A small image classifier, trained from scratch: held-out accuracy 98%, trained on procedural textures in two colours, tilted and lit.
Rows from block 3 of a small image classifier, named by matrix and row number. Rows with one number belong to one neuron. Each number is 128 + 24 x the weight over its row's rms, rounded and kept within 0 to 255. All counts start at 0. Numbers have three digits each. After the name is the row's rms in percent of the matrix's.
After each neuron's rows are labels from the 100 images, of 14976, where the neuron reaches its highest value: "patch colour" is the nearest of a few named colours to the mean colour under the peak; "responds to" is what is common among them. Only what is clearly more common there than usual is listed. The data: procedural textures in two colours, tilted and lit. In brackets: how many of the 100.
# fc1: MLP up (model.blocks.3.mlp.fc1.weight, 640x160), inputs 0-79
# fc2: MLP down (model.blocks.3.mlp.fc2.weight, 160x640, transposed), outputs 0-79

fc1.594 114:114117109115146090098092119085114123114144153125159132088117150118107139087115161126140168054135107078150134098153168144103122120154127105132096127112124138152084154119154161108122109144151096142137097158093146130086111127137115141101148085
fc2.594 112:165110090147141134117141124129133114143079106173165122166127101144156136160156146161119106132181116122125101076121127193144110129167107095109132091100145132117109156130133124108122111125119129108097116160127078099149104102093147125115179094
patch colour: green (30)
responds to: coarse scale (68); dotted (36); spotted (32)

fc1.66 101:130148113113097134128180156148079105113110100153138130137161148114130129085107100181157136166101134125108095141119149159114138136119152123138113126110142118153130109113105131113097146150156097140184152126124157126150169145091158096101109139
fc2.66 092:121110143136095146193069160135199150147108109125090133124088098137147091128141095091108163169108113134124157124121119102140098164110103133134157154122105126136146147119163156135137104131115175124086104117100139125107123149151107135153183117
patch colour: purple (33)
responds to: purple (61); ground colour: purple (58)

fc1.466 104:098082132162136157088161104060121140141154171120150116131123144121133108117094135137140122107126114124095114136108110109072121097162134145143142131145112127176175139124168123134147123155126115122112102135134129107118138161139078099141137134
fc2.466 112:152168093096116093158081159171140117091064110113100147126159103103110124176116113115122146127098168118174113110143100125167148143126115130109124115106118086117088128138097158133093132120122148123161133117156149179157121117109130156126127104
patch colour: grey (42)
responds to: black (63); white (56); pattern colour: black (43); ground colour: white (28)

fc1.270 104:176085125098114123078149086119143128131160146110110158121124119120096145128120139124168109138147132172135166160097109132104118115159129113132122126157165138112121156154120123140117131103146116158153122098112146119156129159136115146150114174
fc2.270 100:130146130132137140169118136120155138149121146100155126145162098154146134139098121159100157117091127137142130142152112110159157125098124158143098163078094169148158112118133115088152107119066086105081113163117110147123120110142129095130122120
patch colour: brown (40)
responds to: black (39); pattern colour: black (30); ground colour: yellow (28)

fc1.54 104:114141133126159140126151106125125128123112142166132157150120162136140160129154115113126143126108135159139147108070158146151128158150103140172109158112090142131108146164134102143104129121170137149123087097104182117174143137112160120113123144
fc2.54 099:117106119109116089163118135109167150123108120140099127093129179136122077136146133149127097123139170121164136110156103093131145127144111153095123064161147145161165122127142178147130145146138136148117132124102095136134129094121108110135172107
patch colour: purple (41)
responds to: purple (73); pattern colour: purple (52)

fc1.454 091:174129117121124131099130100167156095121155127127134172128128166132136135129131177109133131154127132126143139130124178126143113115134122130121121106128154157135127150125107095133163150123126140132133165113133117152183134123116176111090120096
fc2.454 102:097119105148130110147122173092130113092093116112153132112129113131136132123141098131119113107124092125136122132098084129119131158136164131108142132095142084140135123118114158162081131111163122103144102149135152123105141139144098179173104067
patch colour: pink (34)
responds to: red (58); white (53); pattern colour: red (38); ground colour: white (35)

fc1.557 126:121117116155141144093104121094127139066120146101142087148111125144123108127155115113122127129154148129117139115109137106105133143100140168160095155149141031124136153121107115116146157133123145107150073148109108197128146144109147113162128118
fc2.557 108:129116106128129131160121153124123170156150135074153118112164127147152151102080156089123118129170107135169141121126124137117139129124126145166129126088138152090100167144120122127138134127130121094126144105119108100126100124111102154151076140
patch colour: green (27)
responds to: green (57); pattern colour: green (48); brown (41); pattern colour: brown (34)

fc1.482 107:108140163108105145109113137151158116135089159104165111130150106133139091123120133126129152102135139082095127121168140120074150140109093149156129154146135121143159153144107128124129173132096184154138101156120090128111114087121125086147115112
fc2.482 092:108144130105145095152140137095083128114188106112089146108173133137132169095151129116147128151135112147170129124072110144117120115156126122129156090155133126092111159119116089118130129085122113118099103098104167137149143139105118164121141145
patch colour: pink (32)
responds to: orange (42); white (37); pattern colour: orange (30); bubbly (26)

fc1.536 102:091128098164156182146157125150128105137139118130138111145150105128113098102102176098142138137103114143108147077182101101076127149138103116119128125127109108187093158123149102110108169126125111139155110090129127147142079147146148122164166138
fc2.536 112:115114138122108102111087108108096127130151124154180121096144107142146126118132112128132128110160145149108143134075173160145136093137142127123084138155164132091149121125139175136170129134153142138081135102106094148095167121093109186097065105
patch colour: brown (42)
responds to: black (40); brown (38); ground colour: black (27)

fc1.362 099:117122128095144128126138169130133162134085163140163122139142148135171127087147128157142117089159150116153145157159097181118141144110157117083153133157124136165116153121121108165141097149148107121171105145166160084123124122171135117147125143
fc2.362 097:141081158110090086136178115116158136116107125133111176129116155128137156115180145114131114133122093159109124152125132132121124133140167130170140117154121135140172097140128179091088158072117114138107142113136130154101145128107094115116096076
patch colour: pink (28)
responds to: white (71); pattern colour: white (43); ground colour: white (28); ground colour: red (25)

fc1.0 097:140130154110104126125090127128158129149144098124171080119128102146108154142167138113165127162148143119139140141177106171140138134146139153145091118094179167143098164104116136136109124120110104133150158103105153108097127108112158134104149133
fc2.0 090:117126107142122135152157129124115120105095159127137140136113155116095125153091137138089139097118146130110060138105129114101125110151176152130148110129101101110165112116188101120142112124135098125150113166179143168157124178169171143150124117
patch colour: black (30)
responds to: black (39)

fc1.320 107:132127099081112159111125111124139136151113132088100143115084100142092110125133123094135124129153180132115141152096100118095129128124110106116148166129118152100138140117083134131147120092118132134148079104171138127155122107153119102112101127
fc2.320 104:162123142176152115138133089142157098099155122117133105104129112145133129178139155158157169119085094135103128104157117142166147087126160133154103099116143139162145157155182100130150141154117091103112142148096131163121159120112148119177148128
patch colour: black (37)
responds to: black (53); pattern colour: black (34)

fc1.287 099:126105095121141171141131155104085149081119118073149106098101091110138139112143099108126111117102100095098138156143145098078121073125092144159173158136161137159102117167113143168125088084127148119146127159155149129140141163170136120151156126
fc2.287 106:111156138138122123127141083153114133104157180099091168169167126099131155146111101125147117182124145153127126139136091145125132148123138157127170087121104083098125137122113104127135142114113121085105107145129103111139111134101148109175122146
patch colour: green (26)
responds to: plaid (28)

fc1.225 106:144104092118138134139110102109120079150160129163207081150118111165137111103144138107141145127157128182095097094101130152141135124179121123104086189129122156132138162107122141107120104105145141108163160152096162124144137132125116124115120101
fc2.225 126:124142133111159127109140158169155145123080122107080148117138140105154109167115114137140079174090137094139105107174129097143137156131126174134121126111128112108133128117112100126100109158151122123090136181176116120137144106123124152118130160
patch colour: black (47)
responds to: black (50); ground colour: black (28)

fc1.613 105:129152145183110129094127119120156093082144138111172149155114085181081165123133138154107090091118134139125168076129088138112153085125136112130160173117165088131113157130153147123083119151118083095118127135121170141113063121143161072106123123
fc2.613 110:151126163120147157092133114155126135114173129107128133152114131153072095143167128143108120086152142115102116136134120150103090109084142143136092115133094144102118136108181114146138095171103181149120133141112144115112180134167134117090140082
patch colour: orange (35)
responds to: yellow (100); ground colour: yellow (61); pattern colour: yellow (39)

fc1.170 112:148110094139128119132152065116091125128097113146118109150133128110137130118116163170125160138117204147131066099098105092170141136152136108127112133141170150131127150086121119143136127133161138122136096128140125149130146147121148141127117124
fc2.170 085:106144142070131127125137155144142195137133126092152174163109102169147127155137104088154120134108127141158158094124133145093109149124088170132141180115121133121129178108130109132132135137095142099093134143130113091151137110092105130122137165
patch colour: pink (41)
responds to: red (54); white (49); ground colour: red (32); pattern colour: white (26)

fc1.448 104:134146103126136152134120131129143104092142147129096146136130142134151138153140114117141141141127161137104123135111145150102122104123115167136163138160131128130100165078079126109118107087171102098175157114131093163148177088096118106147125098
fc2.448 087:105123131128113104145147152129161165152101109094150115102115142152109110131156111126128135143088141138109147101130091127177108143138145099158137116094140135131161112150175118091107172185089147158170118153125144096125104125129111178099148160
patch colour: brown (45)
responds to: black (57); pattern colour: black (30); ground colour: black (27)

fc1.43 095:159118114154123134120130121130176153121150157084126150130089132149106136128112102130167181148075145181139146124126070145123139109092115137151099147126175116142117118148094191132118141096160123126142124138134168158179131118067118117140135121
fc2.43 099:111127098147114098164116172152093143131110109150148112108133187132156135177145089131116133122120129145115116140185080112116110118166132128097085092124123158164099073102167109103116135173150139145105132128075113107149103141124153133129125140
patch colour: black (63)
responds to: black (89); ground colour: black (47); purple (44); pattern colour: black (42)

fc1.599 097:110091100107093163150156109107161142131102115183131120151134109199131087165094160151152175118098130140120107133111145158094135143131129128133128128122072119140126158125109170133123119129085148136122194068124142110146122116100142074106142110
fc2.599 094:124161180114133106095102172159124126149124168123121149115150150085128172086146111098118114151114160086117147145127106117123102128112142111082156137111142168127142058158160112127123138143148108126134060152144090156104121174135130141135080138
patch colour: pink (29)
responds to: bubbly (27)

fc1.199 097:127153141109148081107166150100118143138140127131117120130130127111137106116122138138143185127108135141132124136112140117124129141167130122121115111149125144129154149158130085140090142145158092106127150100142152134126097148096160142105142135
fc2.199 084:128105133155136159156139146163124124102129132145150119133144115133088116106127115067087095136084123115139152129097177102122112153124157105107131121110145104134158104134132144089136138106098153135085105158114140144086134114158089120126140149
patch colour: orange (29)
responds to: orange (54); pattern colour: orange (50); pink (41); pattern colour: pink (28)

fc1.411 097:140088153141106138123136122116148171083149162133128095190100106138134141174144095105102181141106153151139128108117167155120148145092133133131130124121152116141145155114097137099142125137144149136179078139151105141100081153134143096162190087
fc2.411 086:131121151118121092142105113090114157172137168147169094100171106172129120082121138130122078109165091113112111188137119155067146130106106125123120116144124114131114100126161152132114140126131150119085152136101163111165131156118100150128077144
patch colour: brown (41)
responds to: black (39); blue (36)

fc1.397 099:153164091106138111136093132149140176107158121128137147131134150104106173156081100142145176163129136129149126128122166109131131145137126104143123128129122122131107160128179161070110145159139142103121132129126143114121166154128136080130120126
fc2.397 097:130087142143126129103140129070135086117122136084133149127139150139147116088194128147102147073122112116116114138096082147133131130098122122132081143117151143143142078103112114140115142106092112163129160143128120125154117128137122117094105118
patch colour: green (45)
responds to: teal (57); black (50); ground colour: teal (34); ground colour: black (33)

fc1.403 103:140120102131138132116093093107091119142161118080154110103108123163106109109108143132145167143153146136134148103106110149108133131122151075139149161106150138134113179155104143110107137089120133076126083137151150119069127109162121105099147103
fc2.403 091:131153135107153111091154138183154188148124098132121164183112114145156095177160132148137121120122129111084140115115090131162162119143147142129119086112129123112135108096157104180124116138133129085127159157105131132160164117095142147101161071
patch colour: green (44)
responds to: teal (55); green (52); ground colour: teal (29); ground colour: green (27)

fc1.357 103:089122107133150124097111139095132117130140148132132104128150141171144076094154109098127139162171142119135129173125106151117136095143140125104126127104138181113111149118131156153156152126079077116116137141133063143133074076125121135138087151
fc2.357 097:166126168105143141168162114141147133102115104128131172152126119078087147150140174101137114109102114155090123121147137121121114147094115152160149110175173081145146138156122105112111107145161119112151135131148150106089140162137160107100166101
patch colour: orange (29)
responds to: red (54); pattern colour: red (53); ground colour: yellow (31)

fc1.244 093:134161108139137120103140076146118130118119109146128084113102126173141140098150172070123148098092131114145164152127141111163134083129112173102133130134110169119132128112119152116139079116105182102152134130097134146104123151079132133133111116
fc2.244 105:105087110122149113108132151103140149157128151084103189107158136107110115145132113157151096097108142132148116136132106123132144153139134137137141107158099056148126130149116126135112163168128146125159064162153134128165132126155150158112090088
patch colour: grey (47)
responds to: green (76); ground colour: green (44); purple (42); pattern colour: green (32)

fc1.78 100:149141107146151116137101134111120138139132128139174108142081154104136057086065137116096172090145119100131117123101148159124153084154120113117150156115158126156171115123111110128135127085164113162151123134129135132124120120132138124115158089
fc2.78 097:169079125112148143135142162113122138147126108134121125126136123170147138152125115120120063179107131185121104094136098076153156183121118106129101094105125131160097097126159175135144075180143116115098126173132120145103136084099107137129129124
patch colour: pink (28)
responds to: red (39)